Weights of a small waveform autoencoder: adamw at rate 0.0036.
Rows from block 3 of the decoder of a small waveform autoencoder, named by matrix and row number. Rows with one number belong to one channel. Each number is 128 + 24 x the weight over its row's rms, rounded and kept within 0 to 255. All counts start at 0. Numbers have three digits each.
Before each channel's rows are labels from the 100 clips, of 14976, where the channel reaches its highest value: "top examples" is what is common among them. Only what is clearly more common there than usual is listed. The data: chords played on synthesised instruments. In brackets: how many of the 100.
# convs0: first width-7 conv (decoder.decb.1.0.convs.0.weight, 256x256x7, each kernel summed), inputs 86-171
# convs1: second width-7 conv (decoder.decb.1.0.convs.1.weight, 256x256x7, transposed, each kernel summed), outputs 86-171

top examples: quiet level (92); block (70)
convs0.51:125117135113121131142127133134110132125121107123122124121119109127134103118109120131113123104116120114124118121122119122120138126134115107137126123112150123127152124121109131123126113112130120199126118113135110126129136128129111106118109124118110127125127113
convs1.51:115159157111122068118101140123152152138160167147126122128152163143165117138149143131134134144141161121130149144161147097112144149144161145176137124181110173138104153146116112161126097134127156180105113144169151129140183161132170151135118162153125143141142177

top examples: the note B (80); clipping (56); text has "clipped" (56); root: E (28)
convs0.126:136110185160105119096134156111106109103164146096141103133106131136138151153134157122120196197144167128161115101121127123116140127132138139148100129167155129116118133119137161112142105135106127126136127143193165169133135161117146144121174136140136141118109150
convs1.126:167097147125121128153136099105130189133110128150107114115147134169093140108164119094163111103143102099137109161181113135129101126131157134120130132136147110132128161149150070140107124112120137107074130162126107106127104128108130115115167097107153100112142144

top examples: the note B (90); clipping (57); text has "clipped" (57); root: E (29)
convs0.229:118118147175109090132134113111191149116156172131099110100169184147141108117140117128113125122147145099128118131137131101111129122139177151155156114203147156121114130146126142128134107124119143132142092137177160106122146124148217150122134113146110154130127142
convs1.229:141152099130145126115158126149099115113120128119166139148106099106132136122124106158113181140129130111131182105122089135126066107030105138105101135109080116147099125117125109092117111099090113105160108113107103135120104114132132127113153144099141123167104136

top examples: clipping (78); text has "clipped" (78)
convs0.208:159117131129124109158116111130132161116085118129079134137143128131112099127121116069118114108132164131117133141129105140112124139141148098112140103107201143138128165144089132126119100131140120055141083103136125134147147128152152158117101086125080103109097187
convs1.208:108108129139118150100134118134151136137148139086150123127164173111108140158109150105118104127137166137120066125110157110124123166109109138161129144127133132103125129102133179120118128148110144129162142113133173096121086138101131164142120124137127158106150113

top examples: quiet level (86); block (66)
convs0.215:133141112130136157122131140134118129123132123134135138136103111140139136131135130134136137130131116134131138141135124134137136128140117123104128130109100124136139124134126126141139136134141132211132138135124110146136136116137085140129125139117134134141134133
convs1.215:123157162117133070121103125118156146146160167142132122129160168144159115134156137132135136144149166119123155150162149099113136152147168146172140126180108167134090149142121128164125103136123157179107112141166157130144180162141175155139127155152136141133130172

top examples: clipping (85); text has "clipped" (85)
convs0.133:114106143163165105124151139100168106155112152119135148122159108105124116137117161171128100100147210129131097106110171088140130167153156157143122106102155159130090104143141130130124154146108123083113111139143152159129150125134158128164146136117117149131143138
convs1.133:106139115152138125127086118131144107152135139105103098115159130076150106134149100141119182158124148088138163119115127115117099126074131130124143100130142139160143110130139153100097102095115135129143113104116116117086119126137130160138134123103106103103095136

top examples: clipping (92); text has "clipped" (92)
convs0.185:169147137152138094152121109158142168131167157192158107154157164115154095125150115193123112110112145113115131169138145154122131116117165143120119114107142148158125146129172128127123085122107134125139127146137102159151127089119139145135133163119119124147114184
convs1.185:091089116150139137106122108128130138120117130088087097109131119103149105139096112173096145150148151112107113106132117106144138140116091141124143107102129101102106104139154166133095108134116126139156138118108123094106108117142132143110115159097099146124120138

top examples: the note B (81); clipping (64); text has "clipped" (64); root: E (29)
convs0.198:144128146103141122140126143115156173123115152126109156140166129129098167131141093115139135163166146147109124119125126151131120159169158120144139137110152141136139165134102130139107163143137131087106149129139165120132130197131162154100105111179129120100096196
convs1.198:118118148099082160145116135129127090147161130107149129115166165145103167155124145097135071087131136154135107123073152126091148151124114128165136120137154136089158125090094181089150140113143131128144122110125187116128093166114100116145114080181145132093139083

top examples: quiet level (91); block (70)
convs0.139:131132125131137145135136137139110128130132116132134131134109110139141124128123125139126133120129115130131134136132118136133139134139118117121129131114126125139150126133125126134134127126141126208132134129128105141131140125137095127128116139123127130137134134
convs1.139:120160158111126068122101131119157148138159168146128127128154164141161119137147141129139133147144164112123153150163145100110138156141167146178135124182108166134095149145114117159123103137131157180105113138172156130141183162135170153137125163152137143135135173

top examples: clipping (75); text has "clipped" (75)
convs0.94:118109164101115122136094142125110149109164135121112120121152136140126135146161126070136097121123121134120137174126111124140115136132143121139111134153178124138145167156100100116148098132133160051073089129147113120136142135102122134131158091143137136127112078
convs1.94:152078137134131147118147078124142124159141150109098109152140143135102136140135159100170134124149136127148131119121142128135135138126145139135122125132120123072105135069139141116112145148102104121147138155142146112113079128142115142113141102126112132121110122

top examples: quiet level (92); block (71)
convs0.196:114103134107106123150124133126111137128112100117117114111128103118128099113102114127101111099118111102117094111117122115117133123127115106141120119107171121118151124113101126112119109106122120187123109102131114112125128125118111090122103113121104128119129097
convs1.196:118170151116122068114113146130159144128165164150123120125145159142166108131140139135132139147138152116127160134156142092116145156142162143173139120183109166144109152149109113161124101131126153174108104139169151133133189165130167160137118159152127132150141170

top examples: quiet level (92); block (71)
convs0.118:115096137109108119160129123122113137134108096116115113106137096121133092115095115127102103096111106099112088101115122117117137124129114105134123126102180121123151133112096127105119106104120110191124109094124119106126131123118109088128105114123101130108124091
convs1.118:123171153116127070100108149136149143124163159153131120124140158150165113136137129147128139145129155115127160134154143103122138151142165141173132125184112165150119150142110112152121094128134149172105112127168139128131187162119165155144116173153135133150138171

top examples: the note B (86); clipping (57); text has "clipped" (57); root: E (25)
convs0.238:144124138166129075131103125099167123140144156110121105111189188124154091126151126103122119139140128122163127100122139100117143179149172155149145130172161173117102121136127154131124083142108135120118096129180147148114150135108226128133160109111115147119119176
convs1.238:146122115115120139116138116133100142112129140156130131145113118128116160106143105167146207148127111085131176142115109152114058093044122133119121130129100118133148139138118086079127140077104136115152139115107114091122081139123100132112145113132150119158103117

top examples: quiet level (93); block (71)
convs0.180:120098134106107119147128128129114134131109104120114117112130101119128099116103114125103110098113114102113094107115123117114136119126113107141124120109168121121154125108103129112121107103119115198122106100131116110126136129120110092119105114120107128115123100
convs1.180:114165158115120073115100149132152150130166159142127122123143160143169109137147131135127134148143158114130151137158147094113141156144165145178137118183112174145112149148116110156129093126126157177105109138172143130133182162123173153136117167149128141147140170

top examples: quiet level (91); block (68)
convs0.69:131136120131137150126134139137112129126133119133137134135104113138140128129128125138128133124127118132129138135133124135135138131141120120118126131117116126136146122131127125140137130132138129206134136133132110143136137124135095132127119136118129133137133132
convs1.69:117160157105125071120106134118152149144159168142133127129156166142161117133153141126135137143143166120125154150168147100113135156144170139174141127179106169137095151146115122159129103137124157182104115144170159128144179159140170155138128160151134143136133173

top examples: clipping (98); text has "clipped" (98)
convs0.138:115149196137122086143144124122170151149136185127151138131154131134136122165120160127126140148154202139118133141131158124134130173148204166159160127173130184131115145129157143146135112120123147146124125116187158113136147151115203158108145128134136159140136171
convs1.138:120134082109118161117135125151121096110101120114110159129100094090089149101124140148128124112094118142112118096113128148128098090095088135078119124084111101110105111103107154084146148144125118102148140122086136130116072097138079095129130109124114126120104095

top examples: the note B (83); clipping (61); text has "clipped" (61); root: E (28)
convs0.128:113136150092108114160147148119137158101139160156103141135156159133122181131106126131128094117144172160107113157125164152109140124151179100166149123157130165140169133132115109122106180101160125105111150106155194124140149186126158158101100105191143112122106165
convs1.128:079102137112132156141107096131127114142145121082120114089141150137107134145123122107124079089120142146118104115086136124111138155149105126152110109122140118075114114109109206106117145124124126126122123118116167103112092139154104134150123115166120110068130106

top examples: quiet level (92); block (70)
convs0.144:116097143102109117146121130130109138127114102114111116113122109117131101117103118121101106092114108101116092106119122115110135126128108101140119119110173122123150131111102131112116108098122113191121107097132110111125129126116114094120106112122096127115121098
convs1.144:112161154115119075117099149134156148130164166139123120119155161147169106134143133124130130146147157119134151136155144093107149156146165141173142119184120167145119152146115112161131098124129161170113106137168152129136188167128164153135114156152121136143138168

top examples: quiet level (92); block (69)
convs0.200:126120133114123133134128134135112131127120111122125124123117107131135111117110121130113129109120121114121122119123118124125137124132114110132130122112145125130151124124112131123129117112132118200130115115132110124128135130126106105119106128114111130128125116
convs1.200:117158163110121074119104139122151152140163165147128125128151162141164111138147146132134132145142159121128151146164148100108139152139169143177137120185110169136103150147114112161127100137123155182102106144170154129138183161129168152133125161153134143141145170

top examples: clipping (99); text has "clipped" (99)
convs0.6:128162132153135118168133140166154161156107129158130145133166122157134120151160143169131129151170130152135155154147143139150163114164154171096130128110117145153100154155171129172109143158143145105107147150137138140165163119143168147121116144136123121167129168
convs1.6:103106124159107157122107114128122105127132122104100104108123120083118126131100095143091136127123131124114093106108125108120101127075099113113133125096126097103114110104136158087120116122100116092153145101105144104086080118103113147128131139134126116099096107

top examples: quiet level (90); block (70)
convs0.95:133140117126136156124133142133114129121130123132140133136100112140137132130132129136138138132129117135132139138138125136137140127139120122108130131111100125138142122132126125140135134136142132209131138136124108145137135121135088136127125139118136132141135135
convs1.95:121155162114131072119104129119156149148163167141131120128156162148160115135155138128135138137145166117124157146164153101114135149149168145174139125178105170133090153151117126162126104136127158181111113141168157127143176159138173155139126155148133145134134173

top examples: quiet level (92); block (70)
convs0.102:133136125134134147131136135134111132130132116132138134133104111138142125130126123137126134123127119131128137136131124137137136132139116117122129130115123125140149124130122128137132127127140126209132137131130108140133140126136095124126118138120126132136133133
convs1.102:122162159110133074118108135116153150143166167143133125125158161147163115134150143127132135142144163117127152145166150099109137149145169145177135118185106170136096154146117117162127099136124161180108111148168159132143179167133172154138128162146134145137141169

top examples: quiet level (94); block (68)
convs0.205:118090132107112113158122129130113135134114097113110114107132101114128095116097111124097102086112113099114087102113128112107136124132113101141117121108185122121149130117098128107114107097121117185117103089129116106128132124114112089129104105117102127110127094
convs1.205:114161151121116070117102148132148144122166162143125120120144168144174109138145126126126136142137155118132152133149140094113155159144164134179131127182116164146125149141117117150125089120130153174111109124172146132136186163125171150141110161153123136144137169

top examples: the note B (90); clipping (56); text has "clipped" (56); root: E (26)
convs0.248:117134156154126079141131113138184164127143145127119120122165168131136116134113119145106128156153179110104129129144141117119125142144173158153166113176131162134131139122146124140125105114124129132147119113184160108110148152137216166125089146137109149131128183
convs1.248:127155098133133156100119119167116113114116110103165137112112102078126148139104106152100141116104133130105120079099127131133100112068081115103111152081117099105110119129117168068128138130122102106165134092092133126136086102132100133128117147124129122112116104

top examples: quiet level (93); block (69)
convs0.186:115097137104107118156124127126111136134112097114112110109130099116131095118100115122096104091117111101117088108116122116114132123133114103139116126105175120123152129116101129109120109099121114190120106092127117107125132126118115089125105110124100128115124094
convs1.186:115164151121120071109108154128150142126164168142124123120145164145174106135148128132127136146140160116131156134153145093112147163144163138174140122181117168145116153143116114159124101130134158175111109132169144133134185163124165155137116165151123132144143174

top examples: quiet level (92); block (69)
convs0.149:130134128127133146131132137134109130125132120130134136132103110136139126128127130136131138124129121132128132137136121134133132129139117120121133129119116125137146121132123124136133129128138132208130135130131113137132136128136092129125119137118123131139134131
convs1.149:118159153115125070121100136117160150142165169139127123130159161140164110132156143125137140146151167123128154147167149104116137154146165145174142120182105169138097152150118121165128103135127160178103107148165156129139182161134175157135128157146132145141142171

top examples: the note B (68); clipping (65); text has "clipped" (65)
convs0.173:148123115136125120072123130132119116120181109115158117171098180118162149168140153131138139139149106151172139110096182126134150179128123136188096118152142186120119121124140148128136107149111077159155132140142148165095124127094135145151133134123130120127122115
convs1.173:144124131109106125166133095117122162117116138139126149106159126159070149097130137083135091108153115113105129134146104148089100114116153125143148149157115122112147166142109091110120158093139150134120132114111153112160107159153126146097136083165145137107114126

top examples: the note B (62); clipping (47); text has "clipped" (47)
convs0.24:134120156121116086127138123106203159131147158124099120112153177138109106124136100129112142155153143087122118133147105119118104101139151144147168109201142126119123141135105096116118118113121144141131085134179164122124138148135200161107113113170117164116119187
convs1.24:140141101143169131111172103132098082139111137104188136135129088102119134125133141169124145140122147119148169122111119145120110126048085149112114172095119103130090106127149159092118131130103117128153107121106108145114084097119133119114142144090138126148143124

top examples: the note B (86); clipping (53); text has "clipped" (53)
convs0.98:122126154168124072143122118113204144131170154124136106122175203129135089118143107141110130133127137092148123136147131105129124130133156154162169112196140158128127120133136118134125086116115128143138097122171124130116134137125224148133129133126127141133129223
convs1.98:167120089134140151118179113156088115101093117133127130146091082098123145118101133160129153126128108123126164091109102166135084073063089121090094151093103100119132141106118128081131152133131097091165143106093104145143078111151108114096125133097131139150102106

top examples: quiet level (92); block (70)
convs0.32:117095138106106115157121129132112137130113101114108113111130106119130096119100115122103106086118111099112088105117123119113130121133110104142120120109177121118155130114098127109116108100122117184119105095129115110124132126114114092121108113123102124113127094
convs1.32:113162148121119074113100144132152153132166171135119121121151165146172102138146129130129133148144157118132157133151145095109152158146164139175137119184113172145115149143120116155122094122131154174108108137172150128135187165125167154140113160146119137147140171